A small contrastive image-text model, trained from scratch: encoder layers 10, trained on close-ups of made-up surfaces with and without defects.
Rows from block 6 of the image encoder of a small contrastive image-text model, named by matrix and row number. Rows with one number belong to one neuron. Each number is 128 + 32 x the weight over its row's rms, rounded and kept within 0 to 255. All counts start at 0. Numbers have three digits each.
After each neuron's rows are labels from the 100 images, of 14848, where the neuron reaches its largest size: "strongest on" is what is common among them. Only what is clearly more common there than usual is listed. The data: close-ups of made-up surfaces with and without defects.
# gate: MLP gate (encoder.blocks.6.mlp.gate.weight, 336x128), inputs 0-63
# fc1: MLP up (encoder.blocks.6.mlp.fc1.weight, 336x128), inputs 0-63
# fc2: MLP down (encoder.blocks.6.mlp.fc2.weight, 128x336, transposed), outputs 0-63

gate.151:120113117085154072134172080062088107110160139123092107108128116061094158170089127086113062141127108105128191114176157100156140126126152131180172101172134128173087138128169115148112091107172110
fc1.151:122125127105105129132071178132101179175125137186155090129112148146113098135118103142116228111132135081087104122094105135085149155142107142094167102107132096146145110120127091092100109080152108
fc2.151:162103097103126111147147089144081089100146115112134118127151113127111111152120125115127143138156121154110145150121170136139164110108097123066099111130078236155134160184120134144128117255154104
strongest on: hole; tiles; stone

gate.292:138138142087141116088199025130118128080130167094122109105054074141131162180123101154088157105128172111091156128101105158130086145114098109180125147181116109142146144133129149137091109096113110
fc1.292:128111124092139121098107108129143124120135133151127166169093171069118120107157160086232100157091091156116150134157167112170147113139127120097169111103134070151145084131107116144125084143144158
fc2.292:161148146099162151105150101114133134178125141141099105177130100164076128148137133159054135077192129151144146131131138133130115155115110124144096119192141186158038140156151165142144163148145100
strongest on: wire mesh; scratch; tiles

gate.273:112111116141155087116102144111098114133116145108136109084121133125147163140159076063159145168124096123118155169157133168118091165125107109161178099167091134168063095110185105135098143068167094
fc1.273:121092093091118066125178104080111061129151104125143085119132175144131137096152143117080148072164122065134127157210142098154140156103077144144157136157117152142109157130195127100065132106146085
fc2.273:144114165148113128114075118128079120147154121113139130122171100074175066116130103103145144097127095155104122099083143083100120094131122116131129119102086190113155134103049178088143113214114126
strongest on: hole

gate.306:105109121095138124134097176110075161104104100084103064147116116148149157186119072097094124159158153146176132101084120114135110097148170141165137161137104079118094108133156115167179119122145114
fc1.306:093112098135120105145110189122123142136121108159120103115128094093097118086130149095145135154160107074140101114101121152099118116131192132152136148109175181142076135104169131185144125154157100
fc2.306:124133169149082182185129248125078137125133073137131135052151157156098157180140148151082105112131126125130135159128126091130191113118160095151169139168132119140193135116114152108155096157131131
strongest on: crack; bright spot; brushed metal

gate.150:111132159131117070130073170105102130154103118155165111053161133120124124133154076121114127146098186114101149142084082123122167149185131133115159073129176050104149140121079148145107118117107146
fc1.150:126139096093164209126116140138101106114158128076116088209091121173142117155123139130123132096141181123154114067158152136142128084074167096126102200128030103145133115155152075177188106093126128
fc2.150:129183122110130062088165087185144118180122166138121139223132143123169158155103108139071128140133180145118160159129121133097136166139175201133121140163156166147055149158131135094077130158080130
strongest on: scratch; leather

gate.81:114121144096180166119143187129123129126132141108145100130086160070154142186085094121168091191130194113117027139155161185152092088104155143118102155106112073104112023132143110182154159164112083
fc1.81:124115143083164161130128173144093155107111123095191100092090162067140165138109114135141115163150191093087109125151143189173122093128188143139099143112100099146125025120141107215142146154118075
fc2.81:164145149161143158124114105109096129129128140180165096162169117103115170153132093147153093178125138196115136157138170154103132083070097130164136104116120207106107128153138160140148122248149119
strongest on: brushed metal

gate.71:090064135105141088136143081148128113080141145106147114119091150088122104164083103149079102137139157033110155106139134139164152101149159125160153118142106075138094116106142107129101088094190155
fc1.71:148163123110127144090119167067131153182108157152099144143154102185129165132128079138164201139101098161128100158089111086066113121127097151121124133129197109113108155140114127111129171119091078
fc2.71:152060109078186166142108067090116107148134155112191145146077138139160119128138073152149172169134132077135153058153135145143124103096141122119139139133115106109200101120164120140123127054153186
strongest on: hole

gate.128:148100137143086132127164172127128131127158072120137070108109125122161141117046100106195081120129117131105081120091136193113113133109115186146129096132114118100087105152147111094129199141119118
fc1.128:128155098104178091095106144144174157072127182123095156116164088166071155102120141151080107149125104150171119141148058082132155128140106101130120146142163146179143186076049139117129117093137174
fc2.128:099127149116132104139146113155139133141122138148159105122114138146122122135132144127103134161131120076112135087157111128140114124135125113118154137107138003136124118087084091120105118000119117
strongest on: carpet

gate.254:130136105111133100098166153115142062091139137130129085172082162195087167119161052140122144131154128108167118134145141140133152096158130108174147114136158109101079123102210113097134092090213111
fc1.254:115143145135070187134097101102109095100169150165088162083137123144122070120134164123165160156098201092097151065180117118128146120148138157128130131142121110127165145147133095118128086059103090
fc2.254:146125114147158127114097079171138154144114160115142136161138098148114144112080104155123117145183132156147097118154145164144157134129116085137241131142164118156124175153165160123156182111173156
strongest on: crack

gate.218:122137096124157160115113146162129079167135170150149115101102109138122140089166139116102143150151121113137124106112109125141141159095133068110110155176140112153101131103088067149137108130148227
fc1.218:126147213132108140161108120082183177063154193127089141121144110106141135157105147155158125182134057137134128160163105081099158081089080135154129090147116095164147135084105153038164069071076137
fc2.218:134114101141130135077173170081111139157151117169103136114129099158212149091101152131106117105085161142156170106130118152164153123195154136185131096145152150153124146144153126172132101151199194
strongest on: smear; tiles

gate.246:146117148153128145133137104103091150087133174161074137147102146077200076188095137088112122098168104125181129062174120139185183153101101114085126098133132125135175122121118144119113062147125171
fc1.246:124108132132158143126084095143081100112174133107081139118144098097126042131124110070141105157157163128130117045093096129164142143140166077081122123135115198128124141123155100179158128143106136
fc2.246:107121100121123129109115080160153103123113135122111073067160131138108155096126113096103135137080116100098112146105118139106076091106103077161179100135146082154186092097080117115101129056094119
strongest on: tiles; scratch; specks

gate.241:151107067061122121136053115124083080152112158156140145123119073135100166098146122074091142108164098102067098127107122135124158171130135111175203118182206129128127150115120142138070143086119133
fc1.241:145184172112146112104165063111186127134167125129103128142117148105148111094129106188189145137100126111103204113193126114116089098028099119080097150157096120151131124188173170137117116105161102
fc2.241:109067138181115159076128107100084135101141129142106163132122171111062123100151164072106137063113164107136083160124148133116203113172117116122210040073112078107110167087082141134132185111141173
strongest on: scratch; specks

gate.104:129084137116137138100168137097105084139163104141148153116141122208086162148137052125151137173141164163115152172150101097114078127149167170114161111207133116113082150088161129148167124070136117
fc1.104:072106169107165129146128134115098134104152171153114137134109107146090131177103126143103120144132153133148154170097106133127105093157200123124146101164125100119093189069137118162183106077119117
fc2.104:152185163129083106120176186164130147129124117175100141085149091123150109155093145094166113157089146137120154130117135121153147162125178132121095146118150208119155136139167158145153122228148136
strongest on: crack; brushed metal; woven cloth

gate.1:116127106082145097131127058106142098156144137162143127147081142142114089184097048095128147146136163060104104128173127161097174136141094158098134128137180082144125163116121120167115148096146091
fc1.1:114146153128206173076112100124150122144146186168134222145053129137134126149085080092157129124124175071172095123126109178109142074127092146080128139107179121126119162067106140148135162121115140
fc2.1:142082083128116125124126158166139166090107083080175062100168119115074168115119088138084121078164152118158146091142118110129134119161174103103164150170076097193094114196114113095144128022176148
strongest on: wood; smear; hole

gate.36:156126109163093110165128167098080136123118121188120113133126143119109120142031155112114086094109106128119148150111168142117147148106115128118148149163172103165186105138106137127117126118120173
fc1.36:130165117172124127170144143101166132118127171162134140173137175144112134096166125178105182089104097164103136181120179079116158152097085140106121126130150060120127154146111134056090100140123128
fc2.36:159163142162135091119164174108098177148134078124115123098134126141109138144138124129127142074173097165160151152138159097164165171105167117117092148168110184145138132164144137166137118234103150
strongest on: carpet; circuit traces

gate.325:123087119089171079172127112094078070129185141126199117103122166122080149084124141169143139132110107060080139145150139088128139082149174099144152097152095129187123181108138110176190167085143074
fc1.325:109122094098091148059094148166073180091161090155107115148132120088158125184140158109130135122143132129167096090132076159162129185119096156175141123111160133167088097164172107128076158135164212
fc2.325:097188154124144142227140141112172115131137118134109124103202134140049085115110147157124100134114111152114203107134168127167151099126156107090245170131118145135135145124100111162069136155118128
strongest on: brushed metal; stain

gate.294:135121120107102147140117184126097064092114182114070099159139118137120145128047145078088092094211187131203094097183115173171153141131151096140128093118128159097124123127120069100121112152130179
fc1.294:143099108139105143156141126104161061149064128112117139109137092159088117099029143113125069114172165100161094134142179117128119208165124107079130141131165161081149203132179103163123179161147103
fc2.294:141168148104121080063112118113078155159187122126168136127148142071125128114173115129105177155041143123118127121059035118060126101129117115102162094095097139085116107100069151126149126167120141
strongest on: wire mesh

gate.20:111101112073125157172067076082118119116104142111126180086121138093140064085131157096155198150149106070062117102165173154173160159127146114119136086155153139152129150099117117110099133109097068
fc1.20:095082088072127152135082088124131066110108164140133116176078102173095085122121106151164156174133156117082108082135092121119144129222116141101098146155149105160129173125141137132163116093131103
fc2.20:154105108131145093091153086163061142124150100164108153112140114126123092134098152096142119117137128119161119182133170103155104146092088102162153102164118159170149101166085199106156116186130119
strongest on: leather; stain

gate.164:134126133139069082145113115169162131115158064095180080117130134150094092098063106163121100058184126121127165130117163119114131185135177112136147172134076159141090155154121100111120178118108156
fc1.164:155127147167111146121102097102118129172159115148169103145111202108173056209099118129103158095088067160109146152135197156126117104089082081124105144127116102094129105174233142119136133155149055
fc2.164:162147140107132125166122144110137146122157116129095111120185147133125144088133130135154146086198132178158162135107136118104159175161177120150108128130096228120126117137111155117152167235131132
strongest on: smear; circuit traces

gate.170:112138079132161113147109147100135140152054147122176148114130143157102132115143109156078122108150136112076129132105141145118118149090158156085252139144170070108150135095061104198085135147070135
fc1.170:114158160147117088183120081147152177099140138127091095113143195060152105144089111184147111149104128158121132144155131106122173085122070097146084077123107122075095088121121186096116110110126069
fc2.170:134142144138138154124136146151134137127097159136019172170140150139120154128113163145113165088171130149142170133106168151131137177148157184165159174104139184146123146160141154146095173177150139
strongest on: scratch; circuit traces; leather

gate.245:122128112146111131141127104107153059179165129104116138144121109192114070118109098120105156159152102070123177101112168098100160158158132168100117157170214078105090130134159115096136086115134143
fc1.245:098141119152104148158104133103153112147117138108113148118093088190100113170187101112102198139183145120124156176183156105150155152157103134144108141184169089138092115100152122104112073082135123
fc2.245:167143116127136105096128129117131111175137100099089116116180113166150129139133102083136128134129149163160182125126142138130062167179082143081120091158144224164139148140110153152122144255133148
strongest on: stain; woven cloth; leather

gate.28:152040093071092091149163122120080081124150114088108116143089106150109138208114078090123124129173112098167119111159127108134146154119109193184169126142126123182106135137179104120120113090150109
fc1.28:105083062135109204174133171169141018179138118082104163204150111161120107166169089124132165131104118155108127129133118108141102146169150137114137184150124099149148112093185109129127096138148075
fc2.28:151167109134098132076114138136145183122101147153121100147138080051144176080149149095136145139086078129117041110112111134138114096144136020120046124119131126107135087095129133137166090114116136
strongest on: bright spot; wood; woven cloth

gate.287:163141113123120102151125201100109188123117139066091148087152103127121135172067122129124086119187111150089135144086180122071137179141154178137158098185162111123091194090109125112101146074105160
fc1.287:141153119135108101159087195148119193116101119078068138075167090136097116156101146117095089106155106145099171138105153088068156157167125187128168081189135136135098153085090134080103095081097174
fc2.287:135211137153097136130113092139145139142105113146125124134210088092118141108140123124113146085134101219150096151070143138095099165132098122165157110114125238137137161093095116125089135237112109
strongest on: wood

gate.214:124134148162221155082159111135148151101113195141186100170125190157113174144127090148152107190082121184114138164100143154116118075109143131150156140099095139098056111122132127136141176121159127
fc1.214:145158149144222157073134082157148138078104178132181112125092233163113122118126095122153101194087112140104146136071147150123099099114165146155127149105118142078099121126135135132138164123141147
fc2.214:155157121166131108130096115132125116104118133154138142140151125140132127127099138122147087132108118169091131116115112127135163109094097150128118134113111234120110152119115142110157144255113120
strongest on: brushed metal

gate.64:135165089121100130077155075087144131149152097093186108138085154121077162148139102185150148108096133122160143169142153086118115106106084172152137141126096110095147141100162121108100115056156163
fc1.64:171154154101174117159105152152164099142125196116177094197164188148137128156154041161112136145151120190170138207160099095122154127147087102129145117137118092126108079095093154101135117163133106
fc2.64:130115093134156141109145169147127130099128112147137142157148074103092078060179178099169154097074122114115114073052123133130112093135144166129095112184135191105076132137113110194089129133100132
strongest on: specks; carpet; scratch

gate.264:123144067099116088091125186082106151175097127118140133102149104104117183195129159152118108139153136094112103144149175151091114139092105119131166104117159073103105167116095106173096161090143108
fc1.264:160161126155092050188157131138160163136170137124138105124155202093111117190105124189049091094099136154092165172154157120097194114132080124120103118114115074101131112141103168095083089105137112
fc2.264:129203135138096163101140101135137173155109118165077124153231097127151137128118158137129118141121083200150098161108168155138087152123088130121169130110144239122127137119104136142101124228144099
strongest on: smear; woven cloth

gate.131:143095157137113122122154102119071090093134083113138106126098161132184102161071101087174118141157140147153128114080192172139099122137135140178102079120137133077099097155145149103126183141134142
fc1.131:128133116094214140107078130099173144118106208140067150140138115125075095059140147189056144135123080133127072064168063104127187117107105112079132127128103133169134176116143120111122099120139112
fc2.131:120122158141135124110161122146129148146159129162152114125114164167141108129128176135123145156137112095132147118149110140135106133147139117133133147071158028162119150092092087128124145009109120
strongest on: carpet

gate.73:135133137092154126094123068112125138120147178073128128064089117113137104156140101115100160173120162088099165092156091133177129118126102128121135129162138047157142108177129070150132100054150171
fc1.73:148198148097173143111101083174133167124113184122144090091154099149141140124130102123057106085077165136137205145133102143123093054110088096108114152104142095164168092178115131115153132113140202
fc2.73:132145116160168120192126140113149132130083150080130084149115166150202166156093111135081125101181126120174128127187122116150115163123175165125058133127093120188077173098143111132031121077065075
strongest on: bright spot; wire mesh; tiles

gate.249:107105159092148143162088105123141119177149090140099138110124113117141145120126133137193105190209193065057149152102178156165078200160160054121110165176122144162150105125117093190142134106150144
fc1.249:093094183124156127145119163063170130114189164105143126102144120113186134136088143139172104211169124121120123166165128140113116158105124107149108091145139096127152077092114140076175092097117153
fc2.249:116130132143156091082105145091149096145132113170160118111183087104163095114084119159120077057098120179121146122097148118114137087115118126105155087095109181117142146183074131126160080234114158
strongest on: tiles

gate.135:090044121127134086157104106129080145131110145111116142083124111099100132126129098102130136193115146088085148126118159133199143113189176121123166074156176118155059105153157104184116148106206114
fc1.135:117178171086095064102147117100118099152122090186080075157151133135084156161123147073060131106160134088080146173109120136113135189177127095147168098172179170125104157106185154173079066114168065
fc2.135:153097131113140139126163081152109135124147140123116155152088093080123044121098164111177095154092095116139109137064177087108125081113071157093057109107105148109136112165101159108155128214080157
strongest on: stain; tiles

gate.126:100134127115081121074089087077158111076099139118122089123104125110091189130170096108149154144121121134130194124160101121153071185089139162131124126120113110116090073152180123098095110100205101
fc1.126:119107121107175144101069120090118112127079168104165169076103111126127104114132117134179168198126160079124094062115189124111156080161126134138086160117141088139169159162091124163157130060118113
fc2.126:129156172147136117129195172113127151165188141160135132115143175159123180150042149134128117107141177155179145202155133121174168148188167149172104161140162158131174109112166138168113182157146170
strongest on: specks; crack; stone

gate.302:116091130111116130135115077037133144110120090120133103082123151106108158112141132107111160136154149109062131120182135130099172131123110156149129102144120074148047145148184143126113118102184072
fc1.302:114088120111157116138090114112094098117104147160113128147056123125111079181117126109114143159133129077053200150131127168184162160157182131140136067181169078160167128128115118154101100082108095
fc2.302:103159114086111077113104093123145102121150133088102118142158135182170128152112113127140117134155107161087147064138132139116106116126124122101155129118088245095138100137137107123112139255150104
strongest on: carpet; crack; brushed metal

gate.215:110077113120121091155147121105127113189103180136179108127132129088167201136146100140102143162125114131134082161213094113172149086095077073140168132127109106129109086122117096156100112105179129
fc1.215:128106130156120105120101108121117173159134122155153140144119164096179155154150136137177126179084162101142080167183139121147197079161109132102109107098095105101105078099180119159135062151217061
fc2.215:168129128088119134125122151057156088126144090136149077115080151121105113153221116106108205103198141124108139114124098129102079220129106090122107131150127140124115160126110144120171180108118109
strongest on: brushed metal; dent

gate.327:119063158126121106162139081094102119089153139123068147143122130097145122146093145154103080152176144088103193084153121118131142112132133156157157084178122133105088112128140138152117072107144129
fc1.327:166099156119112109144170093156117071080141102112054187146152095083181135135136171179113050161140172120180173074160125113141081081148117143151120117129119209090127114139125171144149088169103140
fc2.327:095141150115178158152144162112158097184110180113111129098108155142082132152134077148167089132125124099153145131158117127127109134133136141086106134141163053158106122073121100142128147043116155
strongest on: hole

gate.72:124110129066110084172153147125116124176167136128092118123159117104133084161136120150073131126115132149128151112129073104150149116127160104163148128143106139170168076091095145108129057113123105
fc1.72:121097131095089092181113122113104123159135080111086116145126111114113075102137197079121126091145101127112087125092153107131169088152151110134115113100111100129165094133139106110168119174135105
fc2.72:107054151132114124102108146081081121087113096129152164077109141128118127107144108103170135149084126082106095118123121127117139126106163151078189068125138086110117114118131106120111116086139136
strongest on: bright spot; wood; dent

gate.163:127039165125095117155144124035099096141191132096150105126153142172071122165082099117110113116132106133113174138142169107136128104124143120123186110176153074112152153162148089110117091104221133
fc1.163:154126147114142108130159100123141086072154165122058124173113108157133143108130088109126169140120104113127141114179141094093124093084111099107093173127157172169093163211138126032169113138149114
fc2.163:147090122201150144165116123132077158117134171133143181153100150098107144114131187141134144157112176116185094145185097115188170096121089190152073052130195060120106129105106187152151112078116182
strongest on: scratch; woven cloth; wood

gate.248:125127159098150114157135076104099122114116124092128067122090134108116077114106137116092134094142169129119106087121186162171104154133126049145083123126080143202160127219129140164154189114127171
fc1.248:132107161096183141123140158127089119089148181119066145077055105149166103122132124065113137150125186116150114110133119170173121115159149113143098127159177117120161089110042099133135074110109216
fc2.248:111110115140073099097136132090123127105133076111118130099125126107172138130144154138144141156091089093127132155106122110096120077135120155124250074081132069116153145062107144096165061085159120
strongest on: bright spot; wire mesh; tiles

gate.262:111094063159135076100119086132113135080116125145145136134084124163123151156121147103122116128098139066129160074112147139125170105122142178153129106109123067129166164118121110146154055062147152
fc1.262:187097106168090103120158113101152179088115130134117153108159055175100180116113209111156069147142092154116116103109129101089045156136104188168109107078110200132151138149147167070126131142132136
fc2.262:133114125188157133119101154123173138132107152107122105097092167097105097105154165171060138093077160107138148124131139141154111111143071114086148102155148085121140163125126085101106132066064153
strongest on: scratch; leather

gate.189:091060111116159124100133064172105154101143162112112136098089135098118127122130126121162115164105153098099154103185107165157132122117127121114160107186119096153114124097134083132114084106177164
fc1.189:128114137131144193112153127102135089113105195154060130131181067178139152095128115096142108119085122176174151151150099106083049105118116127082090167157232161129135148130137142120176155145144139
fc2.189:104057114081156093146134121105075138119123168100122165155035128130136152123134158147136141190135159046126119149121114151138146117139161134151102136131142029140116111123129130107118135033115183
strongest on: smear; tiles

gate.4:134088148121129088116151151089081119078122132131067095136062129127125171145102099107082150147137181089137114132130137080127147131180171122181158058142207142126071171168178128119139073116175087
fc1.4:109096108128072077160160075047105092159146128174161132120157121139076072138147167138139137155124147092081142155181109134181164171116070139125161107170100121163140124128167131159085105097144080
fc2.4:145132098118137141148169071142108122091149115153101108137157133116178111157086150144103123112144139171123134122099211149121152087115090119148100116147116196145121115180135124127159137255146104
strongest on: crack; brushed metal

gate.145:143098171128121145129192166154121120186182102118101095115061154079159101141072100131092114106137105086146090092108159161162105088168172116094127145128169113118095131172179108168086168139128141
fc1.145:140131109138162131091096131129105056001114192121074140132120124171100148144090127085118134132120223115134126087139103108145152196130129122127140075167144155123100157156109108067169091131142168
fc2.145:110156123170146111136115148127150107123107124108149122084122142142063112082144097159107145146138087100118131112135131112124142148088141138201173136119138043145150131099107094108095131000079155
strongest on: carpet

gate.267:128112081046115118114139093076087127107133107124157106143116106143150174144130102150095097101117166134106162117095113098100139102132133153182122176140132130100179100137103121151165083047139145
fc1.267:137129124120106131093135113116158153140135125151151160140097071110140160109126160146128099083112097130128102118083079116067093131095126174183086160088166194111171136123133166084147125108144131
fc2.267:139109160124141118136082146139114077120112112111200093028129133124134062155146064074149139148128105120146110115138131137117085120124110092097119103114108107110188127105112065097119154095106137
strongest on: scratch; carpet; woven cloth

gate.296:077089126118152078141109122084112105163083110143163120079150130139093165117109138115124136176133153041081138145129116127131116107165130109116208093151095148141097143137136061196112151133170088
fc1.296:141143134167133100079109130151173132164081095135172187081155175124128164133153159112135124171099186075081131195096132157073154087180138106113158098107137125073104104102141139178120080164184081
fc2.296:153056115085127114116147136118084117100124119124107126160045070093178126141138147094086159150126172099181118138141090150147107108130119105130024088134164061183107125131128140124155102082139148
strongest on: stain; tiles

gate.231:153141079156089134105082112148167112100118111118129146113149058168117166143181111136151144174164140123139108084121103114095162118191089164144102088104152089102126175101113122111164076113123139
fc1.231:121122157130142112132165104122120141167107145137149078143134177062160158093128115098111092084125087167124124185132126158152084156041100045137189125142072149142136076158131129162093173144129130
fc2.231:147131122107102139132128115098159146093093161093141159138132095137209154170155139091178125107177164106106077097131087140140168108126128165076078128081129064102125196088147091121156104086121084
strongest on: crack; woven cloth; leather

gate.39:074103085124110140136105122094107120113096117130115123102120072103102141141064160083177092120127079126100148133155166114102113164104080159176140111193146121164136183080108116114123131042138160
fc1.39:141137143114173141056137114098081100159131165117166133164084145111152164128166139091149128151134126096154102100129114149162078102095156100107142148087147140124131079154153117182178186183106099
fc2.39:127059115108150116126126149113115102117157134098133148136043155164116120135122120126134133140102189042104158108152101084149193096121146161096113135140139028104111100174174153107166120045115139
strongest on: smear; scratch; woven cloth

gate.34:148120142127101150174126141113131147134120116100154069154107153119152125114046114131106121121147128133107100140156173178105085113098110137124136133128096160124098124165243136142116153157109061
fc1.34:150148079111153110144118180136100090154094184139062144136171086125072163143188079119137146147157062131166133107158157067099129154134098143118170159157161145157008136091117109097110119096145098
fc2.34:117139141129125157104143118135159131127135110149154149075138119119153118126112148128135112140103095080125124105131140103127121120103125120189165141126172024159196114092088111102104114000138143
strongest on: wire mesh; bright spot; dent

gate.75:119131101081185110127138096129124155141110154108128113114076123102136100107141125155119137134104165110188103083135103086202131112144161088140127142108081146127157128151136118160126150109074160
fc1.75:148102115181125102149109128162104132120078123092105127081125124114119178146135113105126110122161149113124172144189154156147110143086104131099224086173085062135083163123119096187097095143129130
fc2.75:123146134142127170088102098119130162116177162155136168148188129148126101097132122134167138118088143164121146103093173130135152141178114112133076163122105200116105165167150164135135138200188144
strongest on: bright spot; circuit traces; leather

gate.285:141117160128151151132151169130157113080076112064137116108156156123116168126117163126149124121115151083126148148145110203143130094111093132109118116115068129087197137180110090075082134130161139
fc1.285:101094137130167135158161080117161121152082117032087154137137178126148148107102136145139084122141133068179097108085165137179107075133156138137101131063082119126156147172094117110120129129092117
fc2.285:125145175144126074157174108135102121100146090127143139103141150250091077131130140070108121170137109103126091143167157142156147059123113165057158137174097176151124102142145147157147127185097062
strongest on: leather; brushed metal

gate.257:133044089118128068149176149107113148064134112129084118106118133104102144115159135110115134139135073135178118158147171110194135113110140122191195096120102109130089156152132115092096078154147128
fc1.257:136104138155125156160165075128082146119085115108164170070066086136140166103128135112145087079172157068110126130135132154171070141090148142114135100166126148112172144137132104206063128103126151
fc2.257:152160112144139146109121065159141144119118170151178112177151124131149112107121127133134117111132095184122143144124206108120178075136086129145102121098106178114170149146119137100136144242098095
strongest on: bright spot; stone; dent

gate.42:162168116105129137146115102121098111164132126172106085141118134129115096207093106088109149123177133104133180108144205165123150088126155140155115176146108096128132123120175123135114127053164083
fc1.42:128139103138116102061090122095174126068181105162117131096077139080120048082126158120153144138131086118090104111106132112134114198112094134167123128125181153122128159133131172096132109069113096
fc2.42:195165175154144152138087105159072080132104070116082112126124162099138122184128052162073174093110179126162152121127123126122110068135066135151138115088100130084144093125106216142165127184146129
strongest on: bright spot

gate.114:116119141111137102120104131101131146200093126155164148078143068127160173140169105129140151121102164060086157109153128196117145087093090082147146178158083120148093144109190083163069112107178083
fc1.114:129095099132137107155182103137096133232130139142178120123131111141144160106147105171071153141106142071123117149145100122181149107121067107155113158166116134179062130104155081142074169138161111
fc2.114:134135151118135156150106193099119147106109076099108124120127137092098096110191104081158247118118061145130108099116157092153098111108083197108133160117126144132142109103073167107173141079083098
strongest on: brushed metal; dent; stain

gate.157:094109146103164160097146159119147143108192183125130190087164095127132109141061164088147094187165084142139085104150066148159106164084140166097120147136132148126116133079103104093103122142132172
fc1.157:117158139163032152116069115151143156075094071132063101119105119106180117141097142125119083045133172111147106105137179113107167117143151121114118069098115133092084161192126081115136113127119134
fc2.157:086093084123141089103116141120157083139122108103157102123132137109118129118151124136123159105106127056099143087137138157124117120121125128108171124103146017142157133168124082131107150013126127
strongest on: wood

gate.316:108133103101113142104104163136119138227182085153128115170130096183116083159059114151122111132087159126140090161101081088092140167159107152090107110125162071066164134120123139083158133141132148
fc1.316:161094137113130116164187097119105179060120137153113122192103161106125192157055128118140075140121111147119135114142141140172154046100083132143116122134062191167120126152109120176167142118138104
fc2.316:076134097094133140123117129118131128150112176107104078174152097086079082110112085142094158095159141134123131090067093118102119123211117135099133114110148095138123110140147119092097115058118110
strongest on: carpet

gate.171:105076151103107090190139109109104100150150146174114081090118089088097084097054141097099120126174102076118177090182126139171138158124106101088170116171108141157161132144115075148117135104131161
fc1.171:102092180145099158121182158118142103118180116127098162150090107107059089138101179142145146130161118145124073137109181144195116171171167110088124096092103116144120167133108070066149198168098145
fc2.171:071153123081154134100107155149167119122070176110108116139160093138090138089168105118082206070140126153085137064107127125122090098125143143153126176111134135116109092159128053155063132058165092
strongest on: hole; tiles

gate.318:139056116096120080136151114105090108150154128149139136091081121094118133158092098073121099169123109057092148129128130133194130122117124148176194118167136070116152108120123074147123130097165140
fc1.318:084173125127157152156130097116121086080156144116112115156097111133142169174118087154145125133095211150106115123142096138066130091113098135150079143168049162150099112137145207139112114070134127
fc2.318:147083105150099100120153114109105098122151171157157109113071141146096115127115175126169107178155147110141149115193100173133144091181145054089217110128134072148118133095114113144121109118106168
strongest on: scratch; leather